From a checkpoint of a small image colorization model: depths [10], adamw at rate 0.0029.
Rows from block 2 of a small image colorization model, named by matrix and row number. Rows with one number belong to one channel. Each number is 128 + 24 x the weight over its row's rms, rounded and kept within 0 to 255. All counts start at 0. Numbers have three digits each.
Before each channel's rows are labels from the 100 images, of 14976, where the channel reaches its highest value: "top examples" is what is common among them. Only what is clearly more common there than usual is listed. The data: abstract colour fields from 500 small random pattern networks. In brackets: how many of the 100, against the usual share in percent.
# convs0: first 3x3 conv (model.blocks.2.convs.0.weight, 96x96x3x3, each kernel summed), inputs 0-95
# convs1: second 3x3 conv (model.blocks.2.convs.1.weight, 96x96x3x3, transposed, each kernel summed), outputs 0-95

top examples: smooth (62 vs 10.7); dark (60 vs 7.3); mostly blue (55 vs 13.1)
convs0.12:147140107150146151139168128155129124105111160143111125136171138126172124153178155155124130123158167162152135148146141111128150130119105155144159176197116138123131165148135118160161149108156136156169160139129093113094114122143101139143109167167119146137105118125098083123159124157141148146
convs1.12:139084142150101118062140124117126149129126138139093095112108130087130092118104122100163115155090089149139098164090150079108124131137132155100116121107121160115177106109140117132103136171099122105075139133119147133137092142114120144099131133113113118147128127161158127149113123063119116097

top examples: mostly red (31 vs 11.7)
convs0.47:135140118122110159146128142145112089116160128118121155141109154115096103130117134113145097113091111167164155139114132070142165099135112099132138103141115123171103112098106116132101093157130117154098147129128109082162115104140168150185131151105110121120184176127167125104139139129121129177
convs1.47:122106166115138107134150109120142102108129103161108141125122100117119136126171140121107139141137104106118149119125111163090185105131154174157132137072185124194093153134165132107099129130105085107151110157107109130114140172124115103154111137114137145159100138100162101114127118134117124169

top examples: mostly blue (31 vs 13.1)
convs0.15:124094130145116138148109109149098123119150139148110150142064138114117126141121138116120090087103129165191169150162100124166151116122108104127118091155134147159127096147111085118129091096099110178098117137129149131162114128121141113141123118114146109123168183101122121147128091100112151163
convs1.15:146109153102121104115156114124169141113162112180126104095128084094148142113195151123125133142132111138134135114103152111117143110148151110146115170073177133196100142112166131140110148131109105125142118132126120101111122170112162109150128114095135129155132102150149107126120124107138103183

top examples: bright (28 vs 7.1)
convs0.30:090100109152168106136098099128158179091125142115105116139133107120178141145143137133117125103129152113085143138128116109138118138121153132150152163117068084118123119105157079108107153105131114146155130111130181099123099138110064135161109122166178114123129124126141105113125134089134113119
convs1.30:112136141147134143167157086126129142133112134105133143141098141161076141160102116138168094121132112127134116050157096111159159109132100152143127114110155169165095163114141093151136146199073116123140114100138145124121115129108138121156120117135116122101115116110173090127125112125125141110

top examples: mostly blue (33 vs 13.1)
convs0.28:119148169129112148147102108114093122117146138154118143112082138118123112143121138111121097096103117167174170165166121107160174103119117109104119115157143137155134109160113069097133093120105092171094147132131154129161127134113126101124101108113152107126158169105097136150135096098137164151
convs1.28:142106146106117112122147132115172148113164101169137104091124076088161151102190152124117128137135111130139129118107166105122133106139138107139126174064186123186099143105163125127116136147109104127139111122129121103108122164136156123145126098126137129149132105142133111118137119105143092183

top examples: mostly blue (76 vs 13.1); dark (37 vs 7.3)
convs0.49:112136132106077131097063126097139144144135067096140073127106136091157099114145120119121134114089166106138098115108155101138140134143139123149093154127124137076125101103142148138070106138106145125138101126129148128131095113108095145151085129140138108115125095126105119122150080126102121101
convs1.49:123123103130124150095100100142132145144122163086115125143081182160104117138108140099147122140137108106160150116115105140102188121149118108110140102137130156151097116141096172163109151137116121143090138132183098112149126112097155184120175136093130153137156155140107127157093122121134136108

top examples: smooth (68 vs 10.7); dark (60 vs 7.3); mostly green (56 vs 13.1)
convs0.79:145098100126156080131112096141182149109113110132132137136118113120111114120095150145131126157106140075087121123156133125125080173099122107121137094128125170088121159137136138131097144105100153151113120141129130175098084137115120115155159123134112090160123109120149193174150130121102110141
convs1.79:136117110118170130108112139112069141130109125166114128137148158127110164066122156102149123168115118117093109149119129102119117117107109128141119161081117088133147143124151126115155086157130133096142169142098161139155147141139150158081113094152152152174133113106165118168143112114128108092

top examples: mostly blue (48 vs 13.1)
convs0.24:159103115113103091077160106147140108132119116140086111130143132114143116144129139133118112090082118095138101119130151173150137137097106120114134160126117131136165130135119054124082131102104134138165125146131116149147103124072103120094120118129104167108146120095090144124092089142166164132
convs1.24:130135115122101081128133131110147137100153145159090125137152101163144144135123171146103110133104092153173150137134105139125125134098137148127142112178088156077160116155098142090121067150188141154078141145135137102137138116132115096118098115107151136130099116112103127148172109115120142132

top examples: mostly red (35 vs 11.7)
convs0.0:101098102175143143117090147097131098112128137098093091136123083119146134132138114098065128100113122082123077112130099100151101167095121112141129082135139086124109108124126105111150158134126118108114125102128143134110102136159122098102139130120108091130134112149102125105107149074099084147
convs1.0:111142156167101110095150137079136121134114134116089122145132126135117158138113114138141125143114144128107156126125118133188149080118123098131157151157109143135104150124075119069085155078102082146108129085112190103118122111111102125100136101124104115128090098140133108131124102119116139100

top examples: dark (25 vs 7.3)
convs0.8:116122139109110113142130125085141076137117124147130116114117111120118103123106146136122149117130111149141149144135170100134132091114124114113151073109150139125159143129165196137105151095085129136177135118127214123127119145114109119177127134148103123107121114178110129113129083117098146168
convs1.8:154126149143128148091101146107136138082122148104146097113119150099129137072138091100168110133109138095116122161114147129125080160135134145110156139094157157176146097165103153136085170108117148123129107119169149145126128117134130111110124136148125109147137112153081135157160098132137064121

top examples: smooth (57 vs 10.7); bright (46 vs 7.1); dark (33 vs 7.3)
convs0.10:143105121181141144126176134117113131112127147149123128112181146126178148147197155169109128111124131147165119136148114136124154144109118158151154190185130160117114145136113118174143122091135125151125145081129112076116119113141096132134112152131103120139117096125114083123122158141126134137
convs1.10:161097142126107121097171120111125126159094115153100112118131130111142113151126132122169115141091100145160108170123165116086103128109145143088138115114145150118158117096143103148096137191080157153108123107148132148130119125131129124100144157152096137144149132176150138141121126088100159065

top examples: fine detail (72 vs 15.7)
convs0.29:154112147126138124121105174174120094159112102121140104155127085106114128115144123121155128142121103115151142122121121113091152138115064124138123108140123138114116140122124108103110108124138147149033149116127115122086125143117117135107075142125068125147090100105135122129170085109103100146
convs1.29:130124104143150135133169068180126108174125103130113176110108146100104144116130132139152144118129095176087137110134122104122175154142114115132150131112142191132123128133161105123117158114103132098177165118107100113143118134101128140137157099157135130136153106163137116129120101145149167079

top examples: smooth (56 vs 10.7); bright (55 vs 7.1); mostly blue (46 vs 13.1)
convs0.72:148172187101145144120122133154094137110136103151143097115131196168125093138156130118127085047140106109119127132099132129123147102165128135132095103142104144117132114200140118128156097135136155155109129148129116130157146143103159162132111143112122094116113127088118122113127135116111116142
convs1.72:122145151124131092089123106115135144096138132087132103118109118141150110113145100167135108121117113119188120152153102116089126136114129120143123120066190089161148107114133088144095131139131117096129125111157091123129130105127095116155148151088140115089146098167088123099136091110166114146

top examples: dark (61 vs 7.3); smooth (30 vs 10.7)
convs0.17:162152137106144096144173088111158143144132114117120113148159162127157093154140144148148125080099144195166148129136149130144157151152129140124161111182120155123132176157157150184145103148134132154106138134126130143116119117108138156178131135128129176144136130106166107140103129149122146144
convs1.17:104102110170080139079143128125153093115137135120090114096103141109160109158153164093155094139118109158165106122078114109136106143123133148149119114100125135127162092111138103159113127138093082110139112130098097116133099156122121098121089137119109107169112117138161095110117125082100126103

top examples: fine detail (59 vs 15.7)
convs0.42:125115134078092112100140150177114104136146126142148052151143120103151103166113155156101109120115110093155140141114144102109121103131109169095132178167099103144145118127126134121144119102141123165132129142129080119120089137079097159132115111125099169122152108092137100114131113148142133137
convs1.42:092160100109134104122111144147084135076146186130136143110110158150149112116167117136128134129136162135117144149128115180108108143155156102123189149159113113085147146122141131169118091135164120152136172136160103127153145150153135170093119138101143145114169131119127134149153115140162142151

top examples: smooth (64 vs 10.7); bright (55 vs 7.1); mostly blue (41 vs 13.1)
convs0.91:092077111141159112089126132152124135170121102136118139108125131150153138144221160151134136106136134074127111165130123173147099118133123110150112179176127144117139126185159120144136132131177114141128144150123107125116101108102148121135081134155143159123106146141121124121126152135142113125
convs1.91:112126169082115127116120125117161150142102119111142111132106129139145096130136091115177100142138112128171136165142160093110139116135144138143141167075177115108178128103129126139093097196111149108143140133174126124161065138122115107124136156125140109121135133109143140125121139114081159103

top examples: fine detail (49 vs 15.7)
convs0.85:133154137122139144122156151141118084119156106090163103203111126124141078122136120124164142150132138129154149145128116101056152142095071124099106093130106141121097133165101111118153096150106152132084149122129124121119119135104106139101114132112100107142111118096131153147127092119155097110
convs1.85:110129086127114167136115131159162118148166124130119166118083152144126126114141124159187127134159135158102122167158125085145136146103094111113129146104153143129119124148155084131130112133125114124159136117118065136125144171119129127151159107145131119146153098132134086153143065160179146122

top examples: dark (46 vs 7.3); mostly green (40 vs 13.1)
convs0.69:116097067138105125080135133116158101116120094116083122139101125121115111114139110082102128108095121098091116099125105115143123130102108115121123079126135102118115092109122124118155165149136142083090111115127120119094111152127117068106066102131121074119096098154123122122127137094128107122
convs1.69:109144128152125123126102149112137126105122123099114125133125144145123182053166084148128128113149153121067151125125115122160141085141122115120161152170091134157093130161069133092095141075135114121134138062115123123131140107143109136109138126122113114124093096110146105147113129122111141113

top examples: mostly green (33 vs 13.1)
convs0.48:147104163119125156133079146136112150120150135154164077129106105112151121127107126094109134076125130127123140140151174102109088126091094133106143144095097096141105142155122112109126126076120113131108159108129128132094117080168110158112100066127104142100139115098134101103114113151148097120
convs1.48:098170128124140109166121132111091152110158136133150124086178101158154139083123129117128109112147132142147130172111137173162145124179132138148134122155116114112111157088146083138134108092129117157093131176136101121126125137124127127083121119154190138130091146095162109132100143124145106155

top examples: smooth (68 vs 10.7); mostly red (31 vs 11.7); bright (30 vs 7.1)
convs0.74:137176139125108161138122110110138168156157134077130098126138125099161119162106133106130114131130122105157112150096097102115121137156133134154082126134107136104134094116139136122111088139123105117168103142129147127115087114065152136134069115117157089118111109096076103114159091154129098109
convs1.74:135113144168102162111137109073138140141144186092114136135107126152150152146103130118151118138115115129155120110110128137111183125109117134144090120128118140151118147114147107142087157129111120149126111173172128122138120135107167175148186133106103142095120131145160099166083104145152140076

top examples: fine detail (69 vs 15.7)
convs0.75:141097142108111064114127172131116148112100123173151117188094153132130103130156137114127082123123130161147137144102123140110145127158089162098125113120077122145086130141092116130136107118118182122064093099128126135143133111113111111119131160104140112120097130132124113117131104129086160163
convs1.75:103119089154094122120125120124111131141117105123069154114100155161079072160121182122127142134158143107111104159115117097081115091103153062122126151155120095083121108160159115103129162099143116109116160136130137107132135116118123139136152146105141120142152104129120109139164110136133161117

top examples: smooth (67 vs 10.7); bright (33 vs 7.1)
convs0.45:124102107101121173148142115127105073141109174117129150156108119093165107118098122122101138120138066099100138125131135123155092136119104144114145137150144162148113100148145134108145104084117116093153132088120148098118082127103118168109120100107148089137110121107118094135141076152089147150
convs1.45:129123120114127107136111136110078118082166193124146141101120103143146148101141111103099163125120121095122116120131146103135100119143131140133126134173059099087157146135112116137133099140137112130104155141127139157152162121128096186111100102116102164095138099133163105147102151141163100147

top examples: bright (50 vs 7.1); mostly blue (31 vs 13.1)
convs0.62:116137131158133109088108123126131088140113105080140081133155103110149149092124105104144121113051133115138111126127139125156113115105092117162102100110139165070141113113118125131119127084118126120141113113129125105110109112144111097131106135148068147117120091119128162105136115100064087117
convs1.62:123131109122111114090143106120100131156112112149112132110117135116109156144078165101130131122113097118132156148113120126131148141143141128094138159151113175124110161088120129103089162089122109155071130109136171061140098138120149146085137121135136124139125129164104105087156087149090140082